From a checkpoint of a small spectrogram enhancement model.
Training: adamw at rate 0.0028, 7600 steps.
Data: trained on simulated sounds of rotating machines with and without faults, 49.8 epochs.
Rows from block 7 of a small spectrogram enhancement model, named by matrix and row number. Rows with one number belong to one channel. Each number is 500 + 50 x the weight over its row's rms, rounded and kept within 0 to 999. All counts start at 0. Numbers have three digits each.
After each channel's rows are labels from the 100 clips, of 14848, where the channel reaches its highest value: "responds to" is what is common among them. Only what is clearly more common there than usual is listed. The data: simulated sounds of rotating machines with and without faults.
# convs1: first pointwise conv (model.decb.0.1.convs.1.weight, 128x128x1x1), inputs 43-85
# convs3: second pointwise conv (model.decb.0.1.convs.3.weight, 128x128x1x1, transposed), outputs 43-85

convs1.88:511490543535521531515567394529508507411542509480514516473519467400514530426397534485482504496499571495531491441511501489570489504
convs3.88:442332510511508490522455487511526515468350510477488376501523370516523514509197495480582471469495563514484467540517583480459493516
responds to: turbine

convs1.2:463471454359401437548542537515514475509499431403504419494530533548609583412504513507450504537502469501488500535498433497427527488
convs3.2:559414401436488446457513422473606534464546436442546479446470450519515461503452432547448522489572390563448494454578562571483564573
responds to: speed: slow; turbine

convs1.124:518512523510592521532608540444473532498374489570510529497490505476487533544515598484414520547502457512444508500522524489511457489
convs3.124:531611500496621466501687579450562540452495499463542478546567535469471378471422424525486445519528422508481515434466453476419509475
responds to: compressor

convs1.11:463525552439496510515538453444499506528585517456485452458464368469535539448538526513386493510500512490452496564425567537416529493
convs3.11:572521431516563470473519455478561515470533488440561569550510507495508408478349441540370555506573328587451546362496483526426563516
responds to: conveyor; thin (high-pass)

convs1.67:517516549598408542560547440466486613476509499515494474516514532490476542413541544505417513509500563486520497438535563518614505476
convs3.67:495577489516496502540588547500568475455535569516510579434628489309501443504575502476472501501471484471498513476568496516530500482
responds to: turbine; air leak

convs1.110:484495607410451460520483586511497439479508557484515461475467475404513489457507511489471501399497543492515509559527466454490490502
convs3.110:454558595535477553458480448548434463515529545570440438440467561556540506533551490440518416565441500433559446582505449447490411459
responds to: turbine; gearbox

convs1.80:492672485480473482517484504522498509481466489470441471477503455527517388444466512554528484504541494617529526503486487367434508519
convs3.80:563384473519502500369523498514542501435626492472548484497535459527526449533340452539513460507520320549479456493563513533510540502
responds to: muffled (low-pass); pump

convs1.32:496515510513486503448500495512515514492496498508527498487643689501505486468502273465622556505506479548518493501498496541459497519
convs3.32:548495445524441516406503509552502466431566492455532475522427458574548480534484446546558497497492395634506386502583595535504558488
responds to: electric motor; state: normal

convs1.25:491513498473481512492570378536501600472497484505483590541523496381558466449461491504565485488501520474474496443515538494622511484
convs3.25:491368512490502498409303436508495486525497452508503379527356459598482537496421490479542502472513567536515457552447488472503496512
responds to: air leak

convs1.48:467521363557507612522454414458517511543592543545508488518492506485572473465647498485578498422489504523539498418424545502536507494
convs3.48:503489504478489488488354453497471524553482473493508402566316483633503525494293482514532484504538527548496475526473516491470507514
responds to: muffled (low-pass); compressor; turbine

convs1.8:480512421559537575484481510430501535504479535444508358479489494527496556496462554492406509478508531482349510362389443498468499511
convs3.8:530523445445475498454485428513502499545527468490428443510418428433488588534356479477536522405512535525552465573475508554509469522
responds to: gearbox; thin (high-pass)

convs1.28:521530527517505637463489601460503540574488357434499498491464464618386525520502488489608505467497425487456498561560446489615512508
convs3.28:505449470428561433528581553440534566537511415501500541555550504425428511442444494511540491475518461499461543530547541605580479577
responds to: state: faulty; air leak

convs1.18:572529443384466543470512399491501546439501535540492555521501500510523507484545484509553502359506329475474497482386588490523496502
convs3.18:434519569487536483535524547467492529564454497568442476488557508451456530453511530426568478462467587445517503584455425432527408500
responds to: quiet level; turbine

convs1.119:529495460492459480519549708497500445469448487503492564530501480527528483480620435488536488537511425502476501447494545521444509504
convs3.119:549596462507443540469494442533401459462553550458540496555482521541549471524516449549472477551481484463515472453530535550446539472
responds to: state: faulty; air leak

convs1.34:442453514463522499538589483427495357508445455497500615504486511529511601548511529497463493440488462510475507509558582515444508535
convs3.34:452474533458450473523557548451453557562537487553460455593565556495465549446504554453496453549433563370560481689383441452534432515
responds to: fan

convs1.62:500503431527530431506507550529528430483473501510495520477500522479515466461506453497566498500509457504539501303524528483513516517
convs3.62:478577540589536502561577517493536484463469542529514586385643508420512481493546545476397507555466439394482540457558487519529487482
responds to: air leak; turbine

convs1.121:422498554464353456515351493540505517485606507550512500522496528473533568470469557507361497465516547439467489508455410499637452500
convs3.121:466467555502515522537432392520473486532405486549448505450455423555502579481496570461632442368441586454523444611461544483543472506
responds to: gearbox; turbine; thin (high-pass)

convs1.63:507504434535529436507504564528529428481475496511492523478498521479521463466501451496568500502504457506538502303524531484511511521
convs3.63:472513556553557515539641394517526498457437527539476529379586447506513481499523524406488506474449525489527474616460491409538440487
responds to: air leak; turbine

convs1.115:510503500518588456504473439505480474514492535473499526479499505414581484473464432495568491450519515496515502394465556504491516496
convs3.115:446539425545519519556594469523538532475416503457451395440565423556523478490454512461579480462443531513544481520546561426501401476
responds to: air leak

convs1.10:421495494424432469490430495535490578524622482491501588481488503465522491526640548493428507329512547476458495472440494506501515507
convs3.10:519586444502552480492606565456522534497541519478510556557595617447475440478400491505331593557535393542481576373442426492458498497
responds to: speed: fast; gearbox; turbine

convs1.122:474494490582566654466531513465512589521612559533511460420503503506467510519471497498480500591492517498457488438493453509572487505
convs3.122:531667470412459488604488401491507494525595466521517572477362519515496492516606470535472498603542629479493487571504477483522517491
responds to: turbine

convs1.41:530497466519468498531494461511500546566468660503498537502513503597524501520629560512425482536506530488524498499575522470460533478
convs3.41:515466516449652448536661537456625564489499407491513524514518484504465445492493499525599452518558486509423512509480457483499488519
responds to: reverberation; text has "room"; text has "reverberant"; compressor

convs1.107:483502471524443526563413435572504458572564595522488481457522474502587467472573491512457511449507459455528484460453467513584504489
convs3.107:533572549509501508511367409547504419498504486479537595518379438520523544514585519539465563420536495547496504457526518581527557526
responds to: thin (high-pass); turbine

convs1.69:519512546599417536567540440460486595480514514505506459500513527472480547400544537499421503529497570477518494447519576527626501488
convs3.69:526405522454473486442321434493467499537507465499509403579361520620490532480472457520504495531529514533509465564445483479488513517
responds to: turbine; air leak

convs1.53:490524620491591498481513459509501513378514591605492512486524460502418487509529493502563499413493552528348495390557470492583498526
convs3.53:565586405478508460548479504474561516451471471412575542545491476503495468530490487590455606494579503584434561357493518539455590526
responds to: conveyor

convs1.72:518480404449486570516511626495500522559464467500502580534527474546506463507653483498447502572487521497468495486509497496456486505
convs3.72:506553480513387543453404479539361445505527565495502509535503509492536543503501484498460524490443506490565483469537552558491506486
responds to: piston engine

convs1.56:515514534495519470503534453451477450513479546492504437469470498456521492490445372497555523531497446505436511380533575477412481527
convs3.56:557519464548438532453356379542492444446549536468545519501424461544550499549545466534386567495530462541499485474532523498479565487
responds to: bearing knock

convs1.65:505510550529473553506527456502488663503511480537490557580523541529490520467540534521437535412493510501508510436533493487551494462
convs3.65:484552422523504518551699592512521513443495552483475604474632572349494487514484520522453503441447515508505489491506536541501498489
responds to: reverberation; text has "room"; text has "reverberant"; muffled (low-pass)

convs1.74:586526513559568443519497431470495402469431576526514421470487522477486456496422428501603521513485538516521496359418519494469475504
convs3.74:442402608527482548501533532523469481510448540545448410418488458506500521515598524440643441474414561454584451601502491401504453446
responds to: piston engine

convs1.51:503510449556474487520459382444504475685516553529491507485519494605552441495619477512505501425516549501460490463449469470514514494
convs3.51:490551596552401585479364396558405446505517604532476445421455514539540547530551494462438517510460526471585466563497473419487477452
responds to: quiet level; conveyor; piston engine

convs1.45:406385537480574491504543491546480448444549515478495430480563574561500565506515532496480489472486478475412502488404386436463513501
convs3.45:540347464515513520413563464527562496477575473469528541454511420540519462550545490517541545420538357574487510353542497512477523514
responds to: thin (high-pass); muffled (low-pass)

convs1.17:539523434417479532531544491488509509460494555635510520534515496489474517471499521504521498434491438466524478442462512499544479496
convs3.17:562463375507448500490528475518612492425525476432556480498432494530533446550518460572457495546595433546411493421566595582467586499
responds to: muffled (low-pass)

convs1.7:467489471464483502559493481589498461514477379522513499530533504415560519491459497494464522352495474507374483454506483500444488503
convs3.7:497476465432572423575479515446534585537442427479521424556530479537467494470333481525528456541552568514441529469435465488444492537
responds to: turbine; gearbox

convs1.4:471484458444505521538458442532515535552576379540522457501533508454555487467415475499476513459485490519364481472517469498464501519
convs3.4:542539498468499506499530533486519511524704479505525400481428543416485429529775454540482484492491359481532478448541466535520566505
responds to: imbalance; gearbox; turbine

convs1.126:470493516578562662459542506466505597529607559516505464432499510518450492540461504497474492578492546500490490464453438506558493503
convs3.126:489294437495405497472442507507504531473473479476481433494626488522521537506210514520541474510473609500479461558547538504518480516
responds to: fan

convs1.83:543505510463523473524453463676505493512471479490514374488487511543499436521650509486472501473504502492543503497531423501440506481
convs3.83:445443533450447474486554573461482532569570479526498451574534499421465513449599476483589404573462528367521491586503496521496440525
responds to: gearbox; turbine

convs1.82:481634568527457448504462511534519476489501451568455467497363602523523450472489450533585506511537544501442516427482593530446526497
convs3.82:514351484522448543467394393538495463492578539494487484375500502533535544556538511496386594554603501611534535431478434439510528488
responds to: piston engine

convs1.108:484485429540413534497428439571490492575600596582501535534479488551602498475632473487490508449493484525467497493462387510487482502
convs3.108:472411438435379501506530576459499550493563532514477407519554522466495493536568473494514507637527553454519502531509498442499479484
responds to: quiet level; piston engine

convs1.37:524347526477461505414495495510512472503469503496511527457463522492505575561493456509560437497504529396514494495518565611556486509
convs3.37:559384465495510468400509505483566541461572471470532445502545417523501454514328451544558460501550348579449476465530492528506534522
responds to: speed: slow; conveyor

convs1.52:460532604574538472500527456506501485421585557581495549504556643515427495530429519496542501513505524530363499401542466495586502512
convs3.52:434384584513455540456503493524435485552524528580423437444507520501508556481529518418551401528425547412563435646505485467542418479
responds to: piston engine; conveyor

convs1.64:494499526536542513509369551472490476509604450457497488497506442655548518507445589509460507521489524498497498524451467530436485481
convs3.64:490690515533646497501688602473489529506500532498496485558598611465480409458422491490442468551478443464519543439406412473456470468
responds to: piston engine; turbine

convs1.111:492548371515521548466522433453514452607507550556482514497501510522609463385513439485537505454507507504526502475434533516480515549
convs3.111:480331546483571482439429483489467516518366479470508491542504374577506519487326498509587459441503478541471500535402489510440507526
responds to: piston engine; compressor

convs1.59:533523533523517471443575620456511502474498527478500529495504504531464434510506398517585503500498423497505507494581542491475479505
convs3.59:426351567484533481514547584479498530562439472556436497462541473451452554458494554439620473450458551469524508607486490496566431519
responds to: state: faulty; air leak; electric motor

convs1.35:470472539574554498494509487511492514514564422429478460496558561581534537461529488481455512460479494486481477550568518549599514471
convs3.35:428697523484528459626562569460496573558366504545455454497586561428448511442485515472490480523471580416504532552477478471519438497
responds to: gearbox; thin (high-pass)

convs1.87:516544511464475491532492498516487516497442477486529545453540522511500537453478554511423522488483543499547504486539512562480485525
convs3.87:482537595487607504523308438508465500542397502515476387549438492561513544479319471487589487464530537518502489555434436450458474503
responds to: speed: slow; pump; conveyor

convs1.42:493471488507626540498598478545484416481499524517495515491506513452513511473423506493433497438509499470539505422409399492488479505
convs3.42:464598590514528485539551459477561490419414563527543512434604447427516438503488498491482483567477491430467518456535514474498495478
responds to: turbine

convs1.85:508506509494487498473498501511500517494498501497446477487378361523504431376500282509623491509526498470529543502484496470487543469
convs3.85:556478447526396528418459472548499445437555514453531520479439461542540502547499438549513517490490424566510419545570591534503570493
responds to: electric motor; thin (high-pass)

convs1.50:477539533472507498477376414516514561625492561544492463521483479519622471419489430493566478489514473494453505463446504494461479507
convs3.50:461625558556526523482495552533431459513441527519463546510503516467511529495501546461463534446402453460556497458513533557536487489
responds to: quiet level

convs1.24:490514499481481510486575381526498607480521489510491585536523504373538476436460494502566488490499537477477501444522531508620511487
convs3.24:498335504480501510432356428519487482522486473514486348549395444582500546515433479472593505411518556577533448568426472444505485519
responds to: air leak

convs1.26:538530555456663478504572301473478417495396557478496444449439436500529495449432455493565487477509558439479482467468596527532485503
convs3.26:543607432513568471453493490488468503489561497470544586651526583480505475480372471532319551529535404539457533413466477585487532528
responds to: conveyor

convs1.86:515546470509484520535499515544516498501462514557507442502532508567546470474554514487530482475530508481422520515612473502511521484
convs3.86:490495444510436512513656542502506489481574516508478591441583496419513477510724524488491503487458495443502506448581541543535486490
responds to: bearing knock; air leak

convs1.57:511512465563537449518465455506518448510472490502500516487503512444581476451470434505575493463497477504543500325521556507499500502
convs3.57:478589525503551513587581492503530536464389521464449558455585520471525499557458512513498490482512529542464541529581583518446497502
responds to: turbine; air leak

convs1.127:471530540455466491503428503545496547518529527537495516537650795444478507468531496508417509497485461569496499519507509518465561493
convs3.127:551578535452536469480611511492536503469618441461565537638446460546505426515596455561588441531527432488481485449529550563490534530
responds to: thin (high-pass); gearbox

convs1.15:458497501558569582442476477524491555577481560452507471488452376422524464461420493496509507547510502461454502506459515462472507481
convs3.15:498600492564362565466387455563419437478497575492499456481458503510557520532540479495457512511434492438553469497585587522483520466
responds to: thin (high-pass); conveyor

convs1.54:488511474601504555485435398464503558617594523545504493519506494521612467434567474496554502428506520528465500487448494504515509495
convs3.54:516491353542396526512578589522487487446578536509450546421548486462523467544548490477482546498501551562517491402601541478516486455
responds to: quiet level

convs1.123:485512588427482524490427504512492557537511507495486516486375248497501554435516515493454518483513473466513480547477514501389537477
convs3.123:430485430556447519499422541512459499536381560556420387433523496448491592501399536422445570426467531534538489519494480448504454479
responds to: thin (high-pass); gearbox; turbine

convs1.120:471488501577554654478528518449509592533615571541514443424502499509458509508454489496467501591489528502469489452505445513569491504
convs3.120:490337560565542541410584531516478503497487527493461483486602560532504464460500557467484488461398301489510488413488542516488483494
responds to: turbine

convs1.22:542525455422481545520533488465501508458500544628505511525512508494464511457524521503492499424498390468480502455446565503534493492
convs3.22:440548624513557505495475531490372502562472540564445515495577517467470547447448533421509501455396554465589499583449408422543413495
responds to: muffled (low-pass); turbine

convs1.93:551504462532447510576478477506480481551584463525530544478477529589510490545617520498482506448478553494470516517562488475466474495
convs3.93:474519587568471557451401486545414444515494585538455482452485481542532550507484516415488514473416492491579466535473467407493478449
responds to: imbalance; gearbox

convs1.104:494521372508513547468524434469515452611505546555485520502503495517607463389517441489556502455516507495516502477435530509485517548
convs3.104:487389498479534488438463492489465503509366497459519509577480370548513524500347488523540494443512486545488499515369503522419528514
responds to: piston engine; clipping; text has "clipped"